From a checkpoint of a small image-text matching model: fusion encoder norm layernorm.
Rows from block 2 of the image encoder of a small image-text matching model, named by matrix and row number. Rows with one number belong to one channel. Each number is 500 + 40 x the weight over its row's rms, rounded and kept within 0 to 999. All counts start at 0. Numbers have three digits each.
After each channel's rows are labels from the 100 images, of 14848, where the channel reaches its highest value: "responds to" is what is common among them. Only what is clearly more common there than usual is listed. The data: simulated fluorescence microscopy of cells. In brackets: how many of the 100, against the usual share in percent.
# convs0: expand pointwise conv (encoder.blocks.2.convs.0.weight, 160x40x1x1), inputs 0-39
# convs1: depthwise 3x3 conv (encoder.blocks.2.convs.1.weight, 160x1x3x3, trained with AdamW), a 3x3 kernel
# convs2: project pointwise conv (encoder.blocks.2.convs.2.weight, 40x160x1x1, transposed), outputs 0-39

convs0.26:455500546515427435490460522540452542430493541472490584516619482523507499504498516539493546493487455509494516528557486460
convs1.26:462450459471460454471469451
convs2.26:549547453526492577575499525510450510486499491453527550492571547549475552521573451466476415467486498517503501452495461487
responds to: crowded (100 vs 24.9); cells: ten or more (100 vs 24.9); red stain (76 vs 20.1); ring around the nucleus (30 vs 12.3)

convs0.146:503541491547566513536544517547540541530442518500504565465556460526543459521489560501559558470494519505586491538555556506
convs1.146:464455462462454458465462460
convs2.146:551534560515503416542535609526487485504504507504504502525520502510539440522416503514500501447518529491475539544571543567
responds to: dim (100 vs 24.6); cyan stain (77 vs 20.2); crowded (77 vs 24.9); cells: ten or more (77 vs 24.9)

convs0.23:513591527569483523498524499497473498483542482526540512507549450597482433492481488549502512431429413515482515497551495498
convs1.23:551553568484504524454464490
convs2.23:510516517479562544525550438525484533553510445498566473465476418487531506484428490481400514492477456480525478501441438491
responds to: crowded (91 vs 24.9); cells: ten or more (91 vs 24.9); red stain (51 vs 20.1); bright spots (34 vs 12)

convs0.34:558588423468455446487439491544466469481459492516523584474486475514501520489496483505485445529424532455526536568494508528
convs1.34:451470436475483459454477458
convs2.34:479472544438494604551557534435539509486480496501554499498468498496493494528490534477516498473471511383413546509509482488
responds to: dim (100 vs 24.6); fragmented nuclei (73 vs 12.3); magenta stain (63 vs 19.5)

convs0.39:498488460561492484461449572439533484500532497521505501442558549512475493470542511512433518475536523546506527395574454531
convs1.39:582510458533456482492452512
convs2.39:466412482462515552525459444497459515490498456497490506472514492527471507566473540499469472570542442435428509523430505571
responds to: dim (93 vs 24.6); membrane rim (80 vs 12.8)

convs0.25:476468554549505461518471523471566471500504549449584498471512527500491590510467564509573491482558442513462483426476502490
convs1.25:470459467458463455466465443
convs2.25:608562569483525467407525485504498439523465485506508569449494574507528506479539479483509518485482494543483543544475533465
responds to: crowded (100 vs 24.9); cells: ten or more (100 vs 24.9); red stain (77 vs 20.1); ring around the nucleus (30 vs 12.3)

convs0.28:551536420500534493576563525553567485553513497474549522521509456525480494550529457476483443532536552453500528543530545550
convs1.28:455482506451462466439457462
convs2.28:532435471493507563417501540488468504518458505522490520460459487585475505508523449491494479437554477459499500458453562405
responds to: crowded (100 vs 24.9); cells: ten or more (100 vs 24.9); yellow stain (51 vs 20.2); red stain (49 vs 20.1)

convs0.42:588531559497531510549462527532505518576483543497501564520491494540457597518535541551546539482567532514469519537486530510
convs1.42:458457461460462458461459465
convs2.42:548536572516581518529586494505511483519511527483460430543458483515486481534499496527534505579494472489607487495461444511
responds to: crowded (100 vs 24.9); cells: ten or more (100 vs 24.9); membrane rim (54 vs 12.8); magenta stain (46 vs 19.5)

convs0.11:525490499470504445489503494559472497427540472467492529452535507498473503513457526587445427527446534504415519433509427493
convs1.11:516549595495499539494467494
convs2.11:445441509519419454484498511519456555539478464513552551531529509463490499489465542533459516578509419552529511538494451435
responds to: crowded (99 vs 24.9); cells: ten or more (99 vs 24.9); magenta stain (59 vs 19.5)

convs0.149:527484487459490542539526549423438545514554433552511534483509558459511472527524533501554528444487441460546495420535489474
convs1.149:512501542544513521503444417
convs2.149:478551579491502517545448478442489475518502520543554443522510546532496481558472472506529541648520500493505486534493472491
responds to: dim (95 vs 24.6); membrane rim (72 vs 12.8); few cells (61 vs 24.8); cells: one or two (61 vs 24.8)

convs0.41:452515496490513426463489522506495436530436522492495562462574529489553475507513520533482495531501476483433485569376504487
convs1.41:441490472431555488475480467
convs2.41:515495503526515439525507539461498443552430484497525528532538466484508563475531596566423506428511466518473475538563513481
responds to: crowded (100 vs 24.9); cells: ten or more (100 vs 24.9); membrane rim (74 vs 12.8); magenta stain (54 vs 19.5)

convs0.40:525451499493493407441498517459477451560487408512508504509520477498533582503521481495552488511467493532530438482452566430
convs1.40:526505491452450427467492453
convs2.40:499567535592519443509564568511558467507481445473455452482482466565476502543551471484466524526486445469511515565469492501
responds to: crowded (99 vs 24.9); cells: ten or more (99 vs 24.9); membrane rim (75 vs 12.8); magenta stain (40 vs 19.5)

convs0.31:521579539528572521442504467465484481507458558502485509431538515516487444525486497490494407497466499549401525481487519556
convs1.31:549441506466484482460456557
convs2.31:469462532476491514545480468521487454405491466561512408474488480515432522531496538485561511570492494519563422500451507500
responds to: dim (76 vs 24.6); cells: one or two (56 vs 24.8); fragmented nuclei (54 vs 12.3); red stain (54 vs 20.1)

convs0.38:451509489540553513547532453555529532559532411530515524528551469546563535440455503499501550486573483493523472523555530530
convs1.38:456460433473474452458486471
convs2.38:535439498471468535511513530562553491468488460466553530505470457404491469564533543496533544424485523485406477495535495494
responds to: dim (100 vs 24.6); magenta stain (76 vs 19.5); fragmented nuclei (70 vs 12.3)

convs0.144:560531500518566539497559494473510474513500494478546467521485542484482498442565551460427491518558506454496485490464629506
convs1.144:459449460463467455462467461
convs2.144:520459535513552525509599569466428537503533491513441477488527528509509461539421471531497503506513480472390471498453497497
responds to: dim (100 vs 24.6); cyan stain (96 vs 20.2); cells: ten or more (63 vs 24.9); membrane rim (59 vs 12.8)

convs0.46:449578535555505597549480488505509536487532523513516469531556574464495493560428484496401521482493490534485535516510487518
convs1.46:498515483570533464567508456
convs2.46:532561490502481522502493456520505534572449428463440563479508516470532469465593555488539573505455480543522434495490506506
responds to: dim (100 vs 24.6); magenta stain (73 vs 19.5); membrane rim (62 vs 12.8)

convs0.44:561480463446461471518444508463450470458474484507425507477495518446424491483474431470494430493446526472506456473430552523
convs1.44:534540484543550493526540432
convs2.44:429497509539520409515534565536581499472478425425477519500500493515481562528551522536519504485506469548533470507482428524
responds to: crowded (100 vs 24.9); cells: ten or more (100 vs 24.9); magenta stain (83 vs 19.5); out of focus (44 vs 20)

convs0.153:494506442469521506467504478503522589484498472589497512564578507521535446529425487552482490470541535497486562521584499508
convs1.153:526466517533511522563572538
convs2.153:454502458494478552504486479520527542432490433495526533538430519474508455551493453501582515501439463471395509483477521448
responds to: crowded (100 vs 24.9); cells: ten or more (100 vs 24.9); membrane rim (82 vs 12.8)

convs0.20:483466488439501511462496531514516457471557530414463501412548554508566493456509484474518519514466410520508483519535459424
convs1.20:502541538507584549478523528
convs2.20:565506534522464479583508523486545552449482551564525521493463436455557496597513524442521488525448501535464509499495453519
responds to: dim (94 vs 24.6); membrane rim (71 vs 12.8); red stain (63 vs 20.1)

convs0.22:443585529560497435490530413463455485454522427531447502481484547484522503573468515489501535468490500504459497560503522450
convs1.22:536516508573525447562497493
convs2.22:517485449537476439493515493457448465488467483463485490515468432505436463607580524463503585492478463487510508526536451470
responds to: crowded (78 vs 24.9); cells: ten or more (78 vs 24.9); magenta stain (77 vs 19.5); ring around the nucleus (40 vs 12.3)

convs0.24:494482503434550537527485472491526596485494472477560545488587488526555487548470480505562465465457502528440539533553535456
convs1.24:516573485509528523497465422
convs2.24:449535484511446550524568504493459561510523480466437484399467477481507546512445459427543458578534508504537514498487500508
responds to: crowded (86 vs 24.9); cells: ten or more (86 vs 24.9); red stain (81 vs 20.1); membrane rim (31 vs 12.8)

convs0.49:514522541576487449585562577509503526457421456535509576503489540550512462477501434501553527516534483496519519488525472504
convs1.49:490483428530518435528520454
convs2.49:559548476493476481455467554517458489493526453508577629532471490546433468524512540535471484507518513517547506488524553455
responds to: dim (92 vs 24.6); membrane rim (84 vs 12.8); magenta stain (55 vs 19.5); cells: ten or more (51 vs 24.9)

convs0.142:488567456516510506500540517456551439527449546518464573452525439529479494534533528526426520450452450520467515432532542517
convs1.142:569525470517548536448462507
convs2.142:530483594457553482457492484459472456476488417549545493537462569518517464534497540476470463533546460566481518489485554548
responds to: dim (85 vs 24.6); yellow stain (79 vs 20.2); bright spots (57 vs 12)